config.toml
model = "image deblurring model"
dataset = "drawn small creatures on textured ground"
crop_scale_min = 1
horizontal_flip = true
depths = [16]
shampoo_beta = 0.95
precondition_frequency = 50
one_sided = true
steps = 15500
warmup_steps = 310
adamw_weight_decay_other_params = 0.01
Rows from block 13 of a small image deblurring model, named by matrix and row number. Rows with one number belong to one channel. Each number is 50 + 12 x the weight over its row's rms, rounded and kept within 0 to 99. All counts start at 0.
Before each channel's rows are labels from the 100 images, of 14976, where the channel reaches its highest value: "responds to" is what is common among them; "colour at peak" is the nearest of a few named colours to the mean colour under the peak. Only what is clearly more common there than usual is listed. The data: drawn small creatures on textured ground.
# convs0: first 3x3 conv (model.blocks.13.convs.0.weight, 96x96x3x3, each kernel summed), inputs 0-95
# convs1: second 3x3 conv (model.blocks.13.convs.1.weight, 96x96x3x3, transposed, each kernel summed), outputs 0-95

responds to: blue; spider
colour at peak: black
convs0.51:44 50 58 60 51 44 56 40 43 40 83 50 65 44 73 68 52 49 31 47 80 49 40 65 36 72 35 46 52 46 50 41 29 50 68 36 50 75 58 00 47 55 52 51 52 56 50 47 32 52 47 40 50 58 55 71 49 61 54 52 47 50 47 35 41 42 42 52 52 42 55 55 48 41 55 50 55 49 54 51 50 49 32 40 53 51 48 32 37 43 57 50 50 30 39 50
convs1.51:65 50 23 37 73 61 48 56 63 54 54 50 61 64 34 44 55 52 37 42 54 28 50 37 38 28 52 43 75 64 50 53 67 50 69 60 50 41 74 44 81 45 36 64 39 45 36 55 48 37 43 70 56 36 39 20 48 41 51 54 44 50 46 51 59 52 64 45 40 34 53 43 50 58 40 50 52 56 55 74 50 55 64 46 57 53 48 84 63 58 45 50 64 54 48 57

responds to: small; jellyfish; yellow; creature: spider
colour at peak: grey
convs0.77:47 50 37 47 46 67 46 49 67 45 49 50 71 49 67 33 47 43 37 53 55 43 45 46 53 44 52 43 55 51 50 50 51 50 53 52 49 53 53 48 48 49 50 50 59 52 54 44 82 74 29 55 47 18 58 56 53 32 54 49 51 50 47 39 48 53 62 53 61 54 42 88 45 55 52 50 61 67 68 60 50 53 75 47 47 44 47 99 44 57 56 50 35 37 76 46
convs1.77:54 50 64 22 67 44 54 62 15 44 58 50 16 54 38 60 73 59 55 61 40 56 59 57 39 48 68 24 61 33 49 32 33 49 58 52 49 54 63 61 49 56 53 49 53 47 51 63 53 43 58 47 50 62 51 50 69 63 53 46 54 50 68 87 61 46 70 43 59 42 56 38 58 62 57 50 60 37 42 47 50 64 37 48 57 57 35 28 42 61 51 50 65 53 36 53

responds to: spider; black
colour at peak: black
convs0.53:35 50 47 32 47 42 25 48 51 69 69 50 37 32 52 45 40 54 49 33 75 42 49 49 39 34 42 60 29 13 50 62 49 50 45 64 49 66 05 52 44 55 77 68 44 37 35 55 56 43 38 60 37 52 55 59 59 57 46 46 48 50 39 37 62 66 75 55 43 48 49 44 39 33 42 50 51 50 45 48 50 51 36 60 52 48 31 40 60 49 45 50 58 52 48 53
convs1.53:42 50 53 70 65 50 66 34 47 61 55 50 51 44 52 63 72 52 54 06 52 46 45 49 49 48 59 79 63 56 49 47 87 50 63 34 50 46 52 44 41 26 40 37 50 59 86 54 51 52 52 55 42 48 56 50 62 61 61 34 34 50 41 52 41 54 46 46 58 47 33 47 33 55 65 50 31 55 57 51 50 48 51 44 45 53 67 53 21 36 57 50 44 33 46 58

responds to: small; jellyfish; black
colour at peak: black
convs0.44:57 50 36 33 43 59 36 53 57 95 64 50 48 50 52 31 45 56 57 61 44 38 62 59 52 36 62 23 47 57 50 53 37 50 58 50 49 63 45 49 66 63 66 54 61 79 48 44 82 45 61 58 41 38 49 63 53 50 61 35 44 50 58 59 67 23 64 58 65 39 32 59 53 64 53 50 53 47 62 55 50 53 46 55 54 47 39 60 74 41 34 50 52 66 71 52
convs1.44:36 49 60 29 57 51 76 52 49 31 56 50 30 70 49 50 75 46 42 36 27 64 41 47 43 67 45 66 71 39 50 44 57 50 38 60 49 46 54 58 33 43 22 57 69 38 81 50 41 45 41 45 46 51 42 44 61 43 46 61 47 50 47 62 56 59 47 53 44 74 63 48 44 44 49 50 42 50 31 51 50 57 47 46 65 67 51 44 10 41 46 50 30 50 49 34

responds to: spider; black
colour at peak: white
convs0.1:41 50 45 36 46 49 54 55 66 32 20 50 38 52 46 58 51 59 51 50 49 49 71 57 60 44 41 67 50 55 50 47 50 50 60 54 51 45 51 55 16 59 48 57 22 35 52 51 33 54 38 41 52 73 40 58 42 26 57 54 46 50 44 52 50 64 38 74 64 40 40 89 40 17 27 50 42 39 47 44 50 47 36 45 52 43 44 79 46 42 52 50 52 56 46 39
convs1.1:65 50 50 65 60 51 51 32 34 47 31 50 78 43 48 66 63 56 86 52 61 50 28 61 37 53 68 31 58 34 50 44 46 50 37 65 49 46 30 58 53 55 58 31 45 45 41 39 41 34 51 42 52 63 47 48 60 28 64 61 52 50 54 34 61 48 51 05 39 48 49 49 63 33 38 50 45 44 48 55 50 53 37 61 59 67 50 61 49 47 66 50 45 39 64 51

responds to: spider
colour at peak: white
convs0.32:51 50 47 59 46 50 51 57 53 55 39 50 51 45 36 50 63 49 41 51 58 51 52 39 32 95 52 34 60 29 50 39 56 49 21 56 52 30 44 42 42 62 49 35 59 50 23 50 19 39 29 51 58 49 43 43 41 39 50 39 17 50 52 42 57 53 45 47 51 38 60 46 38 49 48 50 39 52 32 58 50 52 40 27 44 47 43 37 54 28 54 50 81 43 65 48
convs1.32:27 50 50 43 38 59 46 39 49 52 37 50 35 47 42 62 14 44 54 63 42 37 57 28 35 17 48 62 41 57 50 48 34 50 50 58 49 55 44 52 64 54 49 70 55 49 40 54 55 41 29 46 53 50 38 44 40 36 11 56 53 50 45 46 48 52 48 62 38 50 49 34 67 45 35 50 58 31 36 46 50 52 36 64 53 45 39 56 36 40 47 50 09 63 57 40

responds to: green; jellyfish; spider
colour at peak: grey
convs0.36:56 50 61 37 70 42 36 54 56 45 55 50 50 59 22 62 41 52 37 43 53 52 22 68 47 48 42 65 54 34 50 47 71 50 39 47 49 13 39 21 44 51 45 43 74 42 52 55 52 50 44 40 37 36 51 62 38 54 53 29 39 50 34 55 22 12 61 44 47 49 37 36 44 57 43 50 46 43 47 43 50 53 56 46 64 54 50 50 37 47 53 50 72 40 34 41
convs1.36:71 50 48 43 33 47 61 66 57 67 43 50 46 40 35 33 45 59 52 69 32 43 34 49 47 64 64 34 61 34 50 54 32 50 35 55 49 64 67 51 50 67 73 39 70 61 50 55 54 43 44 49 47 40 70 47 70 46 45 53 53 50 71 47 39 29 36 46 58 60 56 50 46 40 50 50 93 55 49 47 50 65 63 75 35 42 71 46 56 53 37 50 55 43 41 68

responds to: spider; black; jellyfish
colour at peak: black
convs0.60:36 50 45 68 50 44 51 47 58 49 40 50 71 67 43 47 51 39 47 61 72 47 83 47 39 55 55 48 48 44 50 74 49 50 48 53 50 49 58 47 42 35 52 44 44 46 51 48 52 52 39 53 46 77 62 66 53 06 56 64 43 50 49 44 66 88 65 45 41 48 57 49 48 69 26 50 48 32 48 46 50 56 48 40 33 46 58 44 58 22 43 50 42 49 65 76
convs1.60:38 50 51 44 53 52 50 47 57 39 57 50 41 44 45 40 44 52 99 81 40 64 49 45 37 51 47 55 51 60 50 35 55 50 48 60 49 57 24 57 32 72 54 54 54 65 42 41 48 54 55 60 54 55 45 48 44 56 50 19 46 50 43 62 49 30 64 48 54 34 42 65 51 51 13 50 56 63 58 60 50 52 73 50 53 54 50 57 70 49 46 50 79 52 53 50

responds to: small; jellyfish; red; creature: spider
colour at peak: grey; pink
convs0.84:35 50 71 47 50 58 44 43 34 44 68 50 63 49 50 49 55 81 35 44 71 50 44 52 50 52 53 31 26 39 50 48 37 50 51 50 49 32 55 34 14 46 44 52 33 53 54 38 42 55 50 58 49 40 70 82 39 83 35 57 59 50 40 55 38 46 34 34 59 49 50 29 46 64 59 50 40 43 41 55 50 49 63 63 35 51 40 47 65 50 58 50 51 51 24 62
convs1.84:96 48 82 71 51 43 47 33 35 54 41 50 39 52 69 35 48 55 59 54 56 32 35 45 66 53 51 53 46 45 50 54 56 50 42 57 50 50 40 62 59 52 52 55 71 34 34 48 35 36 39 46 61 38 81 57 44 46 41 11 51 50 59 66 34 42 49 45 62 56 47 49 44 55 69 50 49 54 42 52 50 48 53 56 45 60 57 50 57 51 49 50 67 80 48 45

responds to: small; jellyfish; spider
colour at peak: white; pink
convs0.92:25 48 43 35 54 63 45 48 60 50 42 49 54 33 51 42 41 37 38 41 45 51 28 51 42 54 37 49 47 56 50 54 51 49 36 34 49 38 42 62 00 49 61 52 28 50 68 48 48 46 51 67 54 71 64 60 53 81 43 62 49 50 42 49 53 28 59 45 54 58 53 38 55 34 56 50 50 52 53 62 50 56 34 47 50 46 47 37 37 59 54 50 58 39 48 65
convs1.92:57 50 72 41 51 48 58 52 52 58 57 50 51 57 41 70 54 50 42 51 61 32 18 54 57 69 49 56 48 40 50 58 42 50 58 66 49 43 66 59 16 69 32 34 31 51 41 31 47 50 66 45 43 71 67 58 43 52 46 73 69 50 60 62 39 42 39 26 61 42 52 56 52 44 50 50 38 57 39 31 50 40 83 46 45 52 55 78 49 57 47 50 50 44 31 55

responds to: green; pink
colour at peak: green
convs0.25:52 50 47 48 81 40 42 73 54 45 46 50 56 61 36 54 36 40 39 46 45 54 45 39 55 36 39 57 55 39 50 51 25 50 47 16 51 24 67 15 27 60 52 38 51 55 49 55 45 50 43 47 35 53 35 62 48 48 49 41 50 50 48 39 35 31 57 60 41 47 35 44 43 48 48 50 42 60 45 58 50 41 44 77 54 48 79 60 31 50 60 50 50 45 16 49
convs1.25:46 50 49 70 40 70 49 66 50 48 48 50 51 38 52 46 42 62 61 61 53 52 35 68 56 50 62 53 37 58 50 50 80 50 30 69 50 62 38 56 51 69 56 40 39 71 60 57 51 54 49 24 62 57 24 37 65 58 71 61 49 50 51 54 45 50 48 49 82 58 59 59 47 45 52 50 66 54 59 70 50 70 53 79 63 57 87 49 59 51 53 50 46 36 49 47

responds to: scaly; small; teal; colour: pink
colour at peak: pink; green
convs0.4:69 50 56 40 38 57 41 66 41 46 47 50 50 50 55 67 50 50 72 47 66 53 62 40 73 49 71 46 47 50 50 41 45 50 56 37 50 29 55 44 61 56 40 60 47 46 96 53 47 96 58 44 54 52 51 47 47 63 46 47 56 50 60 42 51 62 82 48 52 37 38 53 44 26 53 50 50 61 39 52 50 50 47 50 49 46 38 46 41 38 62 50 42 61 83 67
convs1.4:46 50 38 51 54 40 63 64 43 37 42 50 76 62 34 52 57 53 36 54 40 54 42 49 03 66 60 39 53 46 50 39 47 50 19 48 50 33 58 63 60 46 54 50 28 36 19 68 58 61 55 44 60 49 59 40 54 32 64 55 44 50 55 38 37 33 26 51 51 47 58 58 47 40 63 50 58 33 62 50 50 55 77 57 63 55 47 54 62 60 55 50 60 49 34 52

responds to: scaly; small; blue
colour at peak: blue
convs0.31:19 50 51 49 44 36 39 63 46 46 60 50 49 38 58 54 45 49 64 45 59 53 22 45 32 57 67 34 40 56 50 42 49 50 41 44 50 38 52 46 46 48 59 41 50 53 64 43 38 39 56 41 49 49 53 81 41 56 46 57 46 50 51 48 14 29 94 40 36 49 57 32 52 40 51 50 43 54 37 49 50 40 44 48 35 56 46 25 43 43 59 50 36 37 83 45
convs1.31:31 50 73 50 50 67 50 76 41 38 09 50 47 42 34 48 49 54 74 40 50 54 32 54 55 44 62 57 57 48 50 51 46 50 42 49 50 58 40 65 49 53 50 34 33 56 83 58 64 16 40 55 36 33 54 38 60 39 52 36 37 50 66 50 23 35 52 33 45 55 41 49 49 55 45 50 49 47 52 47 50 60 58 49 52 56 45 47 60 52 62 50 53 66 82 49

responds to: spider; black; jellyfish
colour at peak: black
convs0.41:37 50 67 36 52 53 48 52 67 53 41 50 60 47 55 46 50 52 30 64 52 47 41 53 30 42 50 60 50 57 50 21 49 50 45 41 50 46 46 39 00 50 40 51 50 62 45 48 42 57 43 48 45 61 53 64 55 86 53 61 53 50 52 60 30 42 54 46 34 54 52 37 46 47 46 50 46 56 51 48 50 49 46 40 54 38 42 47 52 55 43 50 59 67 11 79
convs1.41:33 50 51 59 41 61 53 81 66 44 45 50 70 42 44 69 59 45 47 54 35 88 22 32 41 50 59 70 48 44 50 52 55 50 49 61 50 50 45 74 46 43 52 47 31 56 60 36 49 47 67 68 60 55 74 43 37 47 70 48 57 50 59 29 54 30 32 46 61 53 45 63 57 35 63 50 50 60 48 59 50 49 15 60 48 57 50 66 63 52 54 50 45 53 46 53